A small multi-label image tagger, trained from scratch.
Model: norm rmsnorm, activation swiglu, patch size [2, 2], widths [64, 128, 256].
Training: adamw at rate 0.00081, 4800 steps, batches of 128.
Data: trained on flat shapes of many kinds, plain or patterned, on busy backdrops, 12.6 epochs.
Rows from block 6, named by matrix and row number. Each number is 500 + 40 x the weight over the matrix's rms, rounded and kept within 0 to 999. All counts start at 0. Numbers have three digits each.
# gate: MLP gate (model.blocks.6.mlp.gate.weight, 336x128), inputs 0-127
gate.43:562470559469483503478514494496483499511576480476431520526584519506496532409555447474479536498491456499535541483484436486524516517582485563388539499396509499495522471403504486467524411570558547483515540481552470517577532450411507495484434429457441473532515560479440491486488495497477465468516524583633506535517519478473467497502478462505529500429540452568499513545492466493517479463520
gate.44:459543519481525488466504496453485486464537518513494461466543436549542462564566472464495500532461504458524514538488442587490528516523530422460477496530483518562452485541542507449505533489463496467473417542486457508446518551438503546575480460527544475437531543429519499500486493513505473535518454513553519469516511582513551515551514473497538528541439501499516485484514514484538540446506
gate.45:463468477542510508536518503494538510496438518514552499511462463499481534507508475507507533557481497533509506511505470503571509513509560489444486514497547560521541477466503502495481518476452555516503496434515460430498476478473596471568503488456509523478540545458540504540473496505467465523519514467518508526467500488553466429493555480503446433582476557458531468561492475549539534505440
gate.46:522455511453501537476513481453560523468456520473478527481439541490412414507522479544503499430498472534492494511532470476540503572527492501527546457465592442552473501499546472498510520467538505479505497567525508460478458508464486497439499542472442487517506483472453457493465532480558521527544522407495502437503476543505466461499544519492475488469530460531532490478455527508511478503463
gate.47:490555483529518458487530491498467513517465511490514374519486479509426567503404498563458508445427468480507468569522461457542479505398485469523492373495520467492460548510551529450447628504478479526478461473472473520549444510463529442483482496519511562555526555505515492531518525557555462498528464461506503548554568557483405472571496540511472500382499517512440526480394490498470487499533
gate.48:456425529489449395522497465429455559495469486489464542468434554470516550477534492515481460560488446448546462446467529517400513482500477510454543563481458466501583516495475492560579518527484499547473540545541479528435526484535480495472457500503537476560515519448449495526415520465482525475503490516485520528446495512480487467482445460505479558514567539547501523539518507439520482478476
gate.49:458620424495535481516544579524529476513514484499543515475438499562505503557399483523454456464549477466518468557517516565561508530460495456481475457525509494559483451529495499562454507544543459411509549431502514545519534583389436486538543362435566546473544507484503544547440621559424390548455526458535411526492456422529538438491507465551524454484529466497512451577446561465530451483496
gate.50:523394554458534500455486531500455521458478527459473399502454508538559501472527473533496494457565490555572470477573480506563491493449502482477495452555475493520503478420498518507571504514462556494493525506516453486450538457558508549436441423425488437490520526539497519504529495550416529530481513497501517543456516508460436552504493465438470581445510472461514493559489516503578465537465
gate.51:494503507476449494549473458463514439483478470631476480383460453493553441522563491536476544561485435474428552505478579478407489560476551501521475500455497457463446495495492482523509489476548486493438433465490530461507470494474456509506530427493514549522518516482519566469522495538578493551476486464517531457541515537501493466492439440472454553386464518533556507502528551550488449559506
gate.52:498540542473467495571537546489458495431535494538522457557498535566510539491476512528447456492523529522532499520566506529550514512552468538438466486447443540501491531482454482501467533472508562532543565464530460513463508486550435500516524539472452518511496534472453454549513526494515457513520511481532536448469518510479521483506508564430540464547525534471502514501570501487466503490461
gate.53:486528499547432542505491413502532517545486470568504450518468532563517461469484516515542452509518493482524483497522508501559511521490469516458569531518511530519611534481558515453479421496485505470482485564517559494454497535530524417512560509522524507471484526502522488460508481440467483535497458510521463524520487505500502548472527483522491483506434532535466501525484473498549575515544
gate.54:567540538475481557522560502479436540463503459556491473509587564530507531521512530447498582524465594507524525552482502535540512464535542388519492434540476456489463491493515505529514453568528453470549537440521537432528479504476504478516518475591457508516484537463547480492580505530487533467461508527525542495574415513477479497472489481487485478528444402443479522557494513465422518571489
gate.55:497548474541500433465523465386559517507535478512487609488493472554472458447527478501503486532633489506458494435483488507457524465505524483478549580512532584481518530430517485486437464489552478511485517406519489503507513460477507512501466529445481476532548518488517557460447535502510435503500471467544560474547534439506499538540463449498450499513482456482491508495519452466564449454474
gate.56:493550469503481534504498486457546519492477500466517492457502469490477499397513507565540506541494487600548486441509482519418511437462459590511515510464586573502528538512451531448509456514507489508518560476517473554523450511482422490449566496551553402400478520534492457493494538458446483513498504472499480480507553499514573529577518524487419517495544579502554529379525484524479464541542
gate.57:554488484514491549529458443463553514519486500498474542409439521495458509494489553438432508515465467498494533453484531519432536474439463530498543457502546461548477552558446464559498486448509552466482562532488466482518468515495467573453468453494556523546506499511533507543512502417426473460512520522508492571472479497461525568445521539510504532520452522461477482542517498478481563519547
gate.58:544497518446560516469456494526475547505479445551535538482493510513481541461476536485540528489449520546527538479444506548519492524545507525531486542477481482527499511559484542461485486470539525502490455539509552500550561473459553444501574487516519503461515492515513480473499466492489496493498487470509526585475525530484515483548550519512471514510524492441537456461467479528436553488533
gate.59:473469562447409562482521559448484528468551493468559441517512500421529517518499525545517519455516512514548499517485527444525449531512559435569574478400460501476499531518420595529618482536524593532551478579452456501462477510460547479426515556517429431423474454499379497534514538524496470495437539509498585492472589524450529513522551551538495485449555513523565534566492467502499502498569
gate.60:483533482464503490522566483499534514500490489536537574543469466458524519586571518421472575573511500503470540517535498427507416476458521483480466489516391552553457439498548517636467471500509443464500462581505502482485615503534476442407436445422479478501587437541504478476460485466476447480512485545556466451538555457523454375459482584454517500435517543478465544479517506508524485550504
gate.61:484497460536518499456572428494532590414527548514474571496514521479515477477522528501521499451516497441559534488538524515451500512496440536485446546504489460553514509509521510507433500483557479500490535514439496475475504526486478581509510490438501497499565589504538519449481502468482488448507463464502459482535535498473522558475470582512525465515469485499499468487471403566512498606527
gate.62:480509533506525535507589479549490519521476498472447563473461479503502511475461562521512474504447512511469528501501513561555504540492482509551482493475512483499515527497463510482570533560524534515526543530480456517471496476487524590468509523507520482557539472523543458496436480490525537525494445508499492549512537538393527497469485493514477523451463526490477504516497534465561519529507
gate.63:568507509481513501525575461553568472482606516611547562454448507491558490496583528435471516423561591478506540503533466488520525489557554493470475454485479518492463485509541438564398460505450534465496550496494469490558510551458511487552502434579533492537451523472545588646452466543513507464487524511411445494501501535469511551510527608511471472514428498475433460490419435498438532535524
gate.64:461494511490528559549500490481514514520461501453488487489519511511564553452509511549481487509477520510531498520498512501531493489516530389527472532523535492492521553538443519516449535503490439517494482501549535482455511461495525498497513491481438499475487483492518514470517427558496531474439533512525500506523416536513416505509529482504552531487490406539502474519527445499516485490459
gate.65:548493560431476523487509456548506512512545520553500509421499437473487546497523510488435539538547498422457533534513462486454496440509466580543545498492421429504526470459464460572509459504532507514528500440513481504514556470497499434481510466499468445486437513487483525512483582549501486490477524537513474500479476467472463519433501519466553475504420532527531503532496441526546549442481
gate.66:445506502439547457501516529483488486493493551519435520533541562477487509478483495481513534554467496564467519487534502551481549522445542551528467473507525568448525493437538490456487490479516553483494525551526496513519460509461498472488470472461502474525499515469555538491509487495488476489414429530481467510530568491512579529538476437462436511483498522541429451514509467519521581481477
gate.67:497455506436514482485532530535508526440393419505469480512490507491470498437495524542466568566525475505536501475443477478543478444486459506454497514535525503543524500521540566478501520516547471487473432552526421497498433470553467482512505541502454451546512536461485510459521556494512555542446513580488461551543432498497503485493465527506531504505518432500492453527553430516522469463506
gate.68:505524527467517507479432524530519531485466477470514407469521506471519498488446540521551553438503470492500428519449469546467430565485464523531482483533511510442439530543469485497528522499522543536589548484600468547485550459482481427558450470571498502555424472470450601477433425487472536585420519486511468541474507503477413543418538493483510466514488505488474561529512463473480497527537
gate.69:460495512493506497529485485535479478496520440491512508482492499523470532515522456445412495508508573534482487493508460489477426498560514556584449456510486485482579468475486579506476471549490474525482401573478555448511471466505478443477472524454573533522515523509566567523444459557521451429443515472576406486557507451522492457427530458534535534564454480454530579533519493492490459514421
gate.70:554515481503394421421579526503507552496555489377539455483547538466463510506451473488460550530490556492526586567570597464551559548444450491513478483523441576561470504478526399470509485579458542613559486396553467478437487482550511464450555466426471425468529533526465480557532523490476503466457529499409480477527492483517473535510522460506509509463495462491531497627474511464555582478405
gate.71:493487519470469529471545434525600472456546530500492519523444518554461406439482525546520502544471439483560569471522539524494459460496504479518513517519528517495548565456577512511585522473566503562443484436414444534463506505556489417484467491547482537470516421420485499551497460443491536422564526499522488493489525549455513467541536504520530577452528544571536586525480520496541461547460
gate.72:474516495457506440476533414479516508509520401456550478521506522539515503518439535536435597495488507436497436573482486543478454557422487491485517388502513577502502499532482487450468541442555517570467535516499472419507514533556550476500437466491524540422496462459538519499497573446471440529506475455461487500448459565470452519469544527480520543507509493535523522409490479478442526574509
gate.73:456486562519507498468486425441495545562468479511485488489490530449488501500551519548562411449517466536471471534531440525581470521554525509565488504470464547486553494463544457481500483497506526489505499539530559462525484464535522509480517490440513485519532478476473531556491492491507526454449475470519511514519529473469484444501535579497516542557518545488541508454461551493554478542497
gate.74:508537455503551511506444563471501505422527503524504533435473481494498531539497539475502501454454539530487533523491542508432528610478581499439635473566534532522541483558474498466505521452430517515513584561503491423466503507487553473462575423459537476498534541480507484524514493563579545525477536531532505482473501492489532529484503527458484530507407469564498520488550519472444527541516
gate.75:533452484507472486486493513439516530508457448411499509522471477535502479491477522515408516474534441476499517466530489485468462480535458455502529549531457517494461542495425483500524509509485513525535430519567498434471499471502533450455518483519523527444559473470448524429519510529424441495412462516490447544544474479502461421419516450458541476525496534573500486484459550500473519542529
gate.76:454490488536433515398542481428493470442428530476588477504609525564513514503483472550441532494536477560554495510479478490495486579549533489472558520558471483421462528506580574445497499420519534440444435531559525504425497492469474476486517459462483516486538545453452492529484530536505502536478532446549479508477564433499546424573513462530425590458582502500448476525449488492495449483528
gate.77:476526433408578508504524514495569467500529430523530499450503481464498530546434498491461496468544497527506534553562522498669484492519478500477393493481427527485493482479540527520311534517506491497530485461516421469436529614513495469546381551464535545558504529510419608538485500519507462495499471451504515491470473489560567549454546551473444496462465438473498502403555483528401551508467
gate.78:500467510469462478521470526484518510488474518514493523497510523533557470504507465511492453523413491527540463532488516521514480509492458472527487447516430519497539444440506502513468490568512454534557382469526548438481537548455556488494521478427472570466540496438483526460458485538464481481534565582464504494511570494486542527473499493463510526468488448551507552445491497466509545474529
gate.79:544486467473448514514521500470509565535473608566501481494521465497484431558529488554470493488518530498490533479498560496610505468519491515487514533513481532534515503494549538460599485509497472525506466415483531508487473520478491495493480520461464510459495497497543481487483481507493466550567531527504527607468461528472474491537562539528488552482460516551454500472458523502500518472573
gate.80:515512493506516464533512517508620482517562465469452535521534465544549458611533525492549494488516511500458495427456466489542502506428489489484500494454489498504570438518485502467477575551465484449453518528494537497567545516490464449515446489504560535564479507498485519497474493472517530443520511463511497535498450524518479497507456459444422494500532545537479528479484444516477486559487
gate.81:524497454438530515546447467504564472471523574482462419479450484496520576451498584548513487525496532503523468548536500518486528510430541491491600497506485509456545505558555554461523470409436520404502506518435489585561513486556528495528532465501500482526482495512541462442596483541490469507582563529505548531399476542422501557474552557445437523556530552419557473455525513524466500516501
gate.82:424586519479527464519547506473516505549386552532500430503454485483510470463354516601549492515425498585535443503525458474497479476419499443465491435529569525548454444501538455395468587463515562535473471485565473459422498581439561482484487596511573507496504525462532433482541503513464489466525507473484533506446567530520527523549633489431526522486510432600517462504521525519401475567520
gate.83:530468473468512449498494551499608477508454399495525495490496484489558576565485530446506494502465463556459439505441461574407498556548514495558555536459497464566550514552473462525522502501508499547572489482521470540556478562482515418508515459544532506603464482474519537502559460512497468540546524472532464504479530475413439440534508477423616555440488505512527455431562549570533524528557
gate.84:473454493531579533465536448486418469453482476489410559471486469525410456480533512535461530493431528560514591447502553428488513499386613440576509457548539436529513595512491472472479559495458488565439415523436563564499448541465504491482529527522515522562505484489466452489478466516511384484532493523418433495491526507438507488513553586445471537502482531567488450536553446487511474563463
gate.85:544542470507501542482508455514478487467497499439481464434480491471440504527537485544490480490507489515494510499460462505541495534468513482507488492489489542499450558501479483528447481452584533470556532418468533499471460526477594554493496563497533545526465538459497467426524467492452497533504419474546466466497508462470549450477478433424504512463528543531501473502504460504472482488449
gate.86:502516481493501512431523556521513511479428504499493486490420529552486485491494493556511489498542508478462497448457491558593515492532524532560500469533453552546476489525529501440495488464534525479500561484507531501470513519550546571421464496521481490504524537458449470497547480507499554514512481439470527459515510473496499480523448491454450464465518529455508544578503531546492531461487
gate.87:479507457474583558477482487501505470527444496548499542517490476538500469521464519510478479469518494469489464516487520475530538546516548524462552518538485488474429491522471455499513487519494500492454522492512506478474430502509539435506476497462496430506566473506480508486550485530488461436479458502506444502518569524444514563513515446500513455516489520515450476509467526446481531463548
gate.88:499380544546469522468456482491424560433455433445481473443512469513557518576501474513465530618498497497511491467552520547507507473512486529549523441571491476461524486470570430515508586605495541525555392562568447511462514446486504485447427520389557440452459467501492486508515464523406486504518472478489437473542506503383487555536482538444539488458485491500497476588476518574490576487539
gate.89:482498506496494449451509559496463514487500464514472548474518561547479531433459492525478460441443510509477427489517481469486576472521544484532494524473462467540506530405542466561512413488491488489533506459519443434475584533459515487537505547438404508531559485487486437523479488503451520532502503540453498461497449523513495477464571461511553456484472511514494501509530499520459495500508
gate.90:549497470528480482591519512521435478511428535455546494524501522496535513549538498500524527502475509526583508566518510551535456534466525497488543504499489501520465509487455522511531508485489486492490522493519508481522477520562483462515522458453462466526524522511449480507477462500549544488495483440515428553442483470489558465484442525481492515466490431462481494526455510459518487470497
gate.91:491487517406388454496493491537546508492500496409561490487463531448549457452503455528512506567515525539514429516499532486563491480498504494415527449528522527449523450440444473417452495477483474516468448484511531562460527462524454492544523525453475457559521437390495464556542561610549482529609487510461460537497495443445485574504456540497568567451513547490608501526494474530537502472417
gate.92:467434487471469488493491427457531499442477495470558481475539516497546529510498550498491445459491436474545498529466466439452431529517523462568462535495550536483471499469465486514497526511495506488474516468509514477486501574447437473462461515512512474487414470545480483548499553495510449477534430517532463506475414417535550489470475523469484513497492515506531547524530509492513541521492
gate.93:548481594528546509556489500497475438434589495493537557532525467441508503480492434470453521518534460478506514450543532435467531548530472544485543517478455557426525474443459485558485379494523609487566447499449488429556483591543478522421456535530499454491471468505463534592496555491491519509549458533469556481464585571411452414505484508478494422526448436483517476585454427505518550515491
gate.94:520493544476526446491520422506555536463472520523508478523455503467560476451523459506547486466511521519540512566530495494498529501515500485505481498420480492513483455497500548550468584452561455455510524531534495526469453459479589521473509482494548474507532457438519530539508464493504472529530459500484542487493370458522536562424417533579434495488520506528449504522493550486519521489532
gate.95:470531455516473463534450483497485463464484444431578534478517477473536540480516563524508493555534485473476547457551572534453454528533605489499466504506518418527554437593454489602585509557405580493480435463460508548548499454523487514459496404499506450610481486466476490572558521547496518520514512557424473442518478577408488449492515521504519465553506566462530507498477528382552548552532
gate.96:524541499473543520495489496475450510462512511466448483485525510471508523507485564489512485458463548469495446480476553541542518581510500508474530510516484482520523493513518418553491510482464463528494490510587509487478516499506437477488482481494511517521520527464540520524540501450488455577490427523502442519580389503519510509502526558521452467466501490466500486535468509494519494484531
gate.97:518487463512491517500555482481514506457478472555512490549447430483487508468554493577458504548489518436513470567474446488440519463515508499459486478523492506534512543477470459412577529536515524473482558587521533506473460519446495523494505452526503520512474454509523503533505521495504600496500474494513450496480482533517508503447530496513498486469530527553495462510507473521422524477513
gate.98:445531544485502473554492483470526537537496463509518545477460485575566521447460507562464489474530457560459509508474566522560513533511530461465466497556561522536444555561542504443515512476516459513463561503546472596540483480482494517527468553534486506501513468431555493411538517484512467478497514504540462538481519506519527529514500509521474541483482512507542531441490491485486464401498
gate.99:535470513557549553457442512421518501520480619461484470464568489534549484450496512588473541429493533515502432523471466497548513534462407484500449522505620496529547538472514483499491517535506456501519483465461498547569507491454531532571539482410503464457521457488538512502511535490509521524563514468417495420468488553488561482463470532560520567478537531473473519577498521512497581491515
gate.100:428488562494503531476520527525505470460475457468533502491541471472462490514477478453445528524565450529481567520573487498557465502484512507497499448501413461523453458470524491434495491482487489563491465420565512460452530515452484456468554462574488445518516514520475522600518493519489487517544494546574527500456520514479518535491570470517496480536464441494522492441571447459543523571533
gate.101:408416534451489455452459533538476545482482450538536466506544452501536483454468491551568509462498537504520454397490465497500561516497454583593561482423494559467526506543450435463512500529517526450534503414522441479533512499484485557536550475492434442581404514507556493541498451457462589442516489460506528503461564540528550479492614516533551466484498545524454485518505549488549489511507
gate.102:508532517515461520466499530519462495529497512476457531493477465503487509528476496549477493542574573521550550515442510501550512565600491497480471425508489525470520532487432452574502520498525496477553508507538506520484565519441571420476547444476512489500485517497563466532505532493441495495522473409484434436524433491482485544582473521514528505490427466492451557470517556502483433535519
gate.103:589591500488465460445457517491454454542423540545496465552520499474549466534475505559520529490464509520508477478470507555483434496509505522487509468556521514510510499470579556500513552505447486493479534441488487541471497441442500472509534471514465527516527463527531500521460509479514478520540504498477494497491538534530448492458421499432491483484426476521502526489492498456461493551510
gate.104:463423477526492466471508462508495507475517482403515512504502426498557553443485513495510502517520478417482483499511489525535505516466482571500526448523593497551508506579506442426495489550490529567533461429482476479480480417476501452493469478546537462502482456482497563472461529445531570433525526485472577508476448557446504534540519519488531482409491482431456565535531463525431501504527
gate.105:476505438495491487533536514512528502479528585539499535390472443487463473506467516519455460525477593493527550482481524523505497520506510467509524479519506530552496520500508485496477552499556494463549473498527515528620560411532545544476508425449433540505444496499499449541490522482479564529459525573542540507518458535541542480513474499489520522534482496420468517459545546518518487536490
gate.106:470460496530563448527525502507502513503421471537476496445486467459486537562523459515522454497530478468485550466531473516497468508517472492558507481555481525507549509570516492484528460555511572502494520483505514502517533469525525532496469512520456504451477458490471528487469522615509531512511518511482515531508523477473493519488506500551501458471471439488491503531476516552474535505465
gate.107:452547517539474463479505493516462475500424507517512527415442515509486486542495489532451450447457412522530429559425507453551491424467491542483495457459500463500530545502556487481435509523556519485456435476492470550531449471519424493513477467474473526508452479555501493487511493530503514475575493492517498581524445452478486498541552545527510490461541517526494454562539488460500513549499
gate.108:503532511494516491502450481466497502504449471476522459478551513508450467429433517548517553529509506496474505517464505517536485525466467480496418446499427509490519466552463509459492459482497502527425489489504483475478496406556437528534547514512568467446461475459510457450494534530542443449534523515495495512436474486515464477519556492520546543426526545577494475466480506491529511496471
gate.109:522495514474471519423514500508475505506470465469505530477435482455554420493491466511494541482463504460517435479493458465488489539488513506481510477457533513444569536540496500489557580547528481536468542479538550542496489509495491501466551506479455503514470579487504490519502455487471564523491520450475554504514536470565534477494413511492496455501488443501524526432432463431476539450461
gate.110:431540452494410502435510504460523450515506449489482477536524497544556551533479486590522523510451576517485539504442475490479419479572465521486444516501466458454487464455559477508448512440607419557483527513561468498492490484423430508494467465580592537554585410605504534450417460500529452576558437443546432504524400506528571546504533473504558563510515424555504565490531591456520517472525
gate.111:531472511490444494522601548539554464529510464496576485516534455473477548578460508517478516514547471579503575509548536478467500500388465444429478527480470521466486498507454450528485484444510470460535482537502530396518538498559465514498538469572465511467486504518492539545447602506607406601543520534584504515405517476450521455510466466515492466512466525558502471484475607461457511533495
gate.112:493542512504516501520467560408535441470495500554528461488466522493466455493553531487434461598496444435517510537550537573521471486519524474516522495510574482520439539504549529440548586519555557522469460410496492495442493496554495492476544514542595501506545537514545450511469463543473444480458451433480515496470520490494503466527617534524514476494529431541423549501537492520496493539492
gate.113:431522518507462618550424497483447524492446520466469486533517502513445500533499515487522562445489464559477454497540439551522569438514554506458548384493599521581509478528498526438437499498515572456614486511516412480471533510506478572479486504524515481498558621543572489577574546421534481449465480529439531537520521486444474491426534496482463429524447456441566493486523460455436579512466
gate.114:445517513521464519518542520511511473504479484497525482473515493506517496501468514568527491539528430499566568453520501548446500487516515509455481452495481511470475533488481463522530442542490480494504469493503509536548455485472493460485529474524436494488504463464521558476541505443525477550510464466472490538424547475473567497465562490524531487481546511501480528499484542485532464554532
gate.115:500508507494521461496555567498509487554493506524516538492548499538512458524512479570475528535478494553503500533464559474555486427520530530516534463490463459516482526550509464552476538510518518492434513498505539581514523496529532507520458522460504407444522444538534489493496503506511420516573536518489502561499466537520509476445485482512436452478452430506462524466487491510499475570492
gate.116:510499457425512457498475413517453511507477514597495629437521496548502516378490535515460555460567488555487474432501490481503478466534492521566577468437505454508581487456441484453547483542490601495455468492518497481537509527551465532505486443599460507520484447473446401495526496434541577463437528505488524485487574525436505501527580467538547426549522503488517513471511481471548531564574
gate.117:490485500487528514515496498476560482531457486482522509535461490462462519562512538519522507530505527509522500529500502509495525484534533435535534519538457525520501471528481518527447504507525492485487448503495524482515535525543543550459442526504473447505411475453497548529469488513490511574489520540488517538495563513503472482539501496548498470493493555459546489445505471427530531517491
gate.118:578559453483479523496634613457445492455430428461453444464522502471542460498522489483556459524422482598488488553440491593552484452526504528367479564488436482462446483501455477464518502473477574502494513470495535488429518437364490513542483437466475537434415598440485520540435413506511520420475435521628557533523498477540492529476518477544475448539489546541453467460440444535491523340545
gate.119:553487472492502566491514482479594511509486532495572483462517536467587452500506529468536472502462491534540546515473454475474469499539482533538534519493469489517522494521494516503594400508464559436528511486538470513461462403539481517504451467562491490465445434568476500477509489476510460504515455523499509468481539458499531436455452484495518453488506457485524531443534507479560489469506
gate.120:567479508527532462548401524583495497506478520513505505544521595532511605549556459469504513568502481577476396514550524508444396499500530553503546445581523513448483432394405449482476559527571557538524486505625473434529457535496455484491455502607489476492474487505532580467482457442522523457476507474494562556497430445508411548462558420526522428470489559545485573511533532533419532465509
gate.121:496528497492489468524470437527527475470521443539503505481494501554446445522507486525485533551587421581491480562537513498461534484566512556476486460458474509472521503560460481504446525563508414487470550492503497538482550462497474482502499529561496499507463450477495480542437475517505488508536498544484479524497564515506498505445510478478510555505520473510546498497501565526510530461514
gate.122:514551530492529486463504510477493562436577520468515489480492554492486478460468458448477481492563559521577443512538453514540442476463432427498543504489475445492487440505542478541488488458470433567513513469534565446510491502563471539518462548501554475486504436481532514481496459443500601491512484479477483538491506518508466505526462452529517474463522437527538518495566521485473450494523
gate.123:462515551524506481417532484485462576485522533500451540594619433493611512385497489483430549494451482438535529550527491514491470462545520472607502565426489526506459557453601489543432509458583571482450577502467519455494528550547469495482517553520477424586519536519522569479413450497518464444529514478487444507515504461527422476516532491511576567547540458560511528439499465521523476593550
gate.124:547464520490482472472484520524450460453465484475498548471473522499531516497484524547489454512567566492484501516477470488524480568485544473437466537510481539476498504443516393478510471596421490566540503511458474478473480443500545460489484512615536516488483514490441529502456485500445489500572554497490515494550506491514525586508459553546369528491518455488562485481515495515570571493466
gate.125:499472457551497525529518501510496517521525497367477482486500447552535517464529524490513481451562511427493513474531530476495562484567502576495498531473519489434564499562474476548465525481506479504568470567431492512499491526437454539489503496484500525462413510528516462466488505438572498576525452471490493559499510469518482518459474554521428548505500477530524505503473512524459500502481
gate.126:520414598522512536501400455515485505595463540505503533454485563481547474416503504440526497496483561473477438502458476523401521541561477535499511518464467470531593582539467508494554489561505569494476544460460422512455469503547470489531480516552511444546477426384445465513557522479513530523496593520526517503541489547481461489516435533475547528425521580465528500523532501557510511514568
gate.127:479469512435542544479517528502486488431593440545488441505448522455505523544546537496533465476542538508491438511505516518566489509525542472521440467481498497476489527486575534554415509511454492490488577492443500497521508509477473503589595504435532490480509500514531417526511465494562485491497493444510461471567506457488426588512565516464474472505474559480426529475492441547410569484499
gate.128:511537482480480502574509468526477518576526489470532514416476500481532563528478410443503518541483508510479467476516492506529464472453547541542608503478496528491476476523481501489474529524438536510545520513479543478473533482471484454523567427562502507518487488465524496547527500494503540496410556464466453558506472599498581459465492407480533469445507430465485453524461488490459498486471
gate.129:553554516463513479469502424494494459522495505573495477485475477487515498472444540519483443534486548514463488485530500567537481466464543485478522530455455449522525506483472492505532489519456483454494529434472482506512511471557470482540501511482542455443507532470462565577523449508538446536514511500512404524471527467501462518494456492544490535498505497491552542500561485541492549479511
gate.130:462508468548467473476452522494537460468450555456470514455500513447459488432457458537519519438431472522481500490513586510522537507517539436387489546542449447629448485516490549497545472515513497501463510430504489525496498537494513448486515437569544533429444512459503462465492447547508471504492520472582486499497533465473503512529406483441448604540525508542452516479428479539463529476512
gate.131:496557506519499530523539461441596493512551512547414551461500534505575502501450559443503463527564569527504496558477526505497529495463529617530514535495475463523498497410504515466494537524493497541521551502516541537486507452517544471469505477478538540447516508520479503529527498565511507559485561505486514501503543534488457499456409457568422522514510512556520457501476519495438552458488
gate.132:512510486480533464551566491492562523523564552503549464492549495494467444527503530462484504475551501494421504508433454512499554509524527532470419484538503529474530439536496527466513521491593498519488541477505517512471520485436426463579521554471483559497501527518514491492541479533512440502518475374476490541521546493495519628460472501519520585444481493529426475438547505535493496568580
gate.133:474567478501487453476495492523492553565525496502544485532473439549447570523529508476534566487497436542526508517531448526462454537476502510482539514530472551472537518556493481539470568489507523506481477497517481513483498529447522485463452604527461550512482480484516488543547519510431448521528504489499483464545451492586523551516459444473451483483544498505464493474471534552490494580488
gate.134:465439509434553458525601468513459451446569475508498522521438480464532565447563509469475505511529564484423538477468513573440494478511438613495519504455439474468469585398519488559415586448554505450484537472440531433484476587591395533497482478547567503556571499503476620522579528416486372485477482492492524498539553358549463491505473559503502520483464494534470521473408489416546497460516
gate.135:470501503489532486480503548497551478461459513542540497521505455528490499518447550436468499526555445580551482549500502572510540496517513564503547418468528486481531558501557567564507514507489465434541573513462429414483451527495448461495502489514505531446560489480488453455553459484432496479388541542525507493526519443512522497548507556470519513408447457515419487436523532487512531467490
gate.136:497430475474475449492534453522566550459554500476491511562508481501539567535471488462441569479555531447519570490481553481434507490533522518507547509462458460472518501538470402505490400469575488515464429423482492482439464478450556505509530462569504430478448434476454515514501511463482498484492496533400441478507500540439501525442485488462479467458478532492560574527485431556581504486510
gate.137:482530512489479486502483464489541407513529500514506492466467483557485517484511458428461486477527514525480524484469557573400487433530439523509461556451529461484432525462509405478455528554603482491488467602542512465512478547504510494510412458526525450529522557560507492515467521494519449499544532448512421478576498431542461421515563512442540492496530426491463474480462434476453532536505
gate.138:511510433522451480524522447473439470460551499470476502411471492438488564553407455458486588517505522583512465458567537457477575486526519519567462540554619528544572535474507507475492478477525554416472525541499485478423551514526542454569467520470498516449487470492523454536495489517478504507509545473523470502488467502496424465477471516464518473481539497452470445484495483522528490549529
gate.139:567519537503462470530465493466469542479478530438533479555434488454477514488434530469516560571496461454464472486485532469489481560488564536473501524490530501483486559490526526435459448483533488496472465518531473493551506561550541537478522489441532518537493486531481521501493493527502457469534486492419485478519514531521537502466499489511524538467494485518469557487487493506486492466544
gate.140:511464486577515467494495484563484446543417468469486520491474523545488494461548501442470456502463537525507461462482479489539572511502458461449526466506577492484432531541460545458477476540539477571505572460550573463542533468477469487495467502552446487455445500492485461511477512473500442503475550511543509452521483545512524561463481521486524498467465453514528443479508540515541423492508
gate.141:542459550548446543509506547540531525498493448572497501499477566493497502472400510570488477544537478545539532540487466497520516522490500492422438533457467521478525505557541506553487490509486473461544514532478560565492564559448500537593513457444468464500496493586537432519540464503525508456506539429506489490478486525571502453540484465527554531560461526466498542504460546471546514473459
gate.142:509549458490529516479488451450515506515455479475494565533496492476487463547481465444516567495496511488484499548494526453461524518503490521466432527487510545496544449501563457590458440552519488470523563457467506506482568500547541513546504480485494537495453448481477550535584514523476517506559516502504456497443531529449457536496557519561427480540525580565558435516438505506517476474572
gate.143:547551553578556566479530530505529566490444522516451496542526554468458486453497509505471519499479482580465526552463476500503523506505447488504484498507497505486499518479525532566480622595484519539529442496550465497532481527484544518541526512536560485439513537527487504420512484502476506536490428523463496525496463506443534495541533524390455426524518497496442457538469488482481480485502
gate.144:494517430538532457462497463507544482562556567560538459469473563499562515515532508471531480537490546543465539502465488493501504478466471548458516527455573492471505494521462486453488506487535506528578492465492492564465511436524426523480519554444471522427503555512427504538509475506537487458533438511581465439477448534526545501509584551452479443437537522476496510505493498422468544539601
gate.145:522547487496438525561461523565485548445472448574490543516516496495490489541592433463468469406435551477447437458524498527473487493514558500468477546546476452432490527475431522424529499463494554553449502504499551450523441527473469425477477547419515530556485481500540471499518436452523499517537494508511547512534452628526464466516509514513516454512468467526451485525535466505577491523486
gate.146:446495444522544453480477535441526488478488447538535455489480468497480470469493451563516493547590475570548447507455563469532512465443516478443433480412485490514454501520463544463544531534519517517441510455544482433544512482470457450508514522511497481527507477502522545526528559460498535494551472518520523490564549530497510507475516545420511562510468487483546496504500555484506535574478
gate.147:454484534429559565478503506502509494590481466527456413496564544558562470526511521473521531462432563523549450582493508490531466566506550427513405501520493492454478481462505501444499538499473418486515487453543525497429493513518567505454572519461463491509533494492524491498461483516521511533518525512578474522530511530526479515484429498492553490516476542534425606469545485476488540577476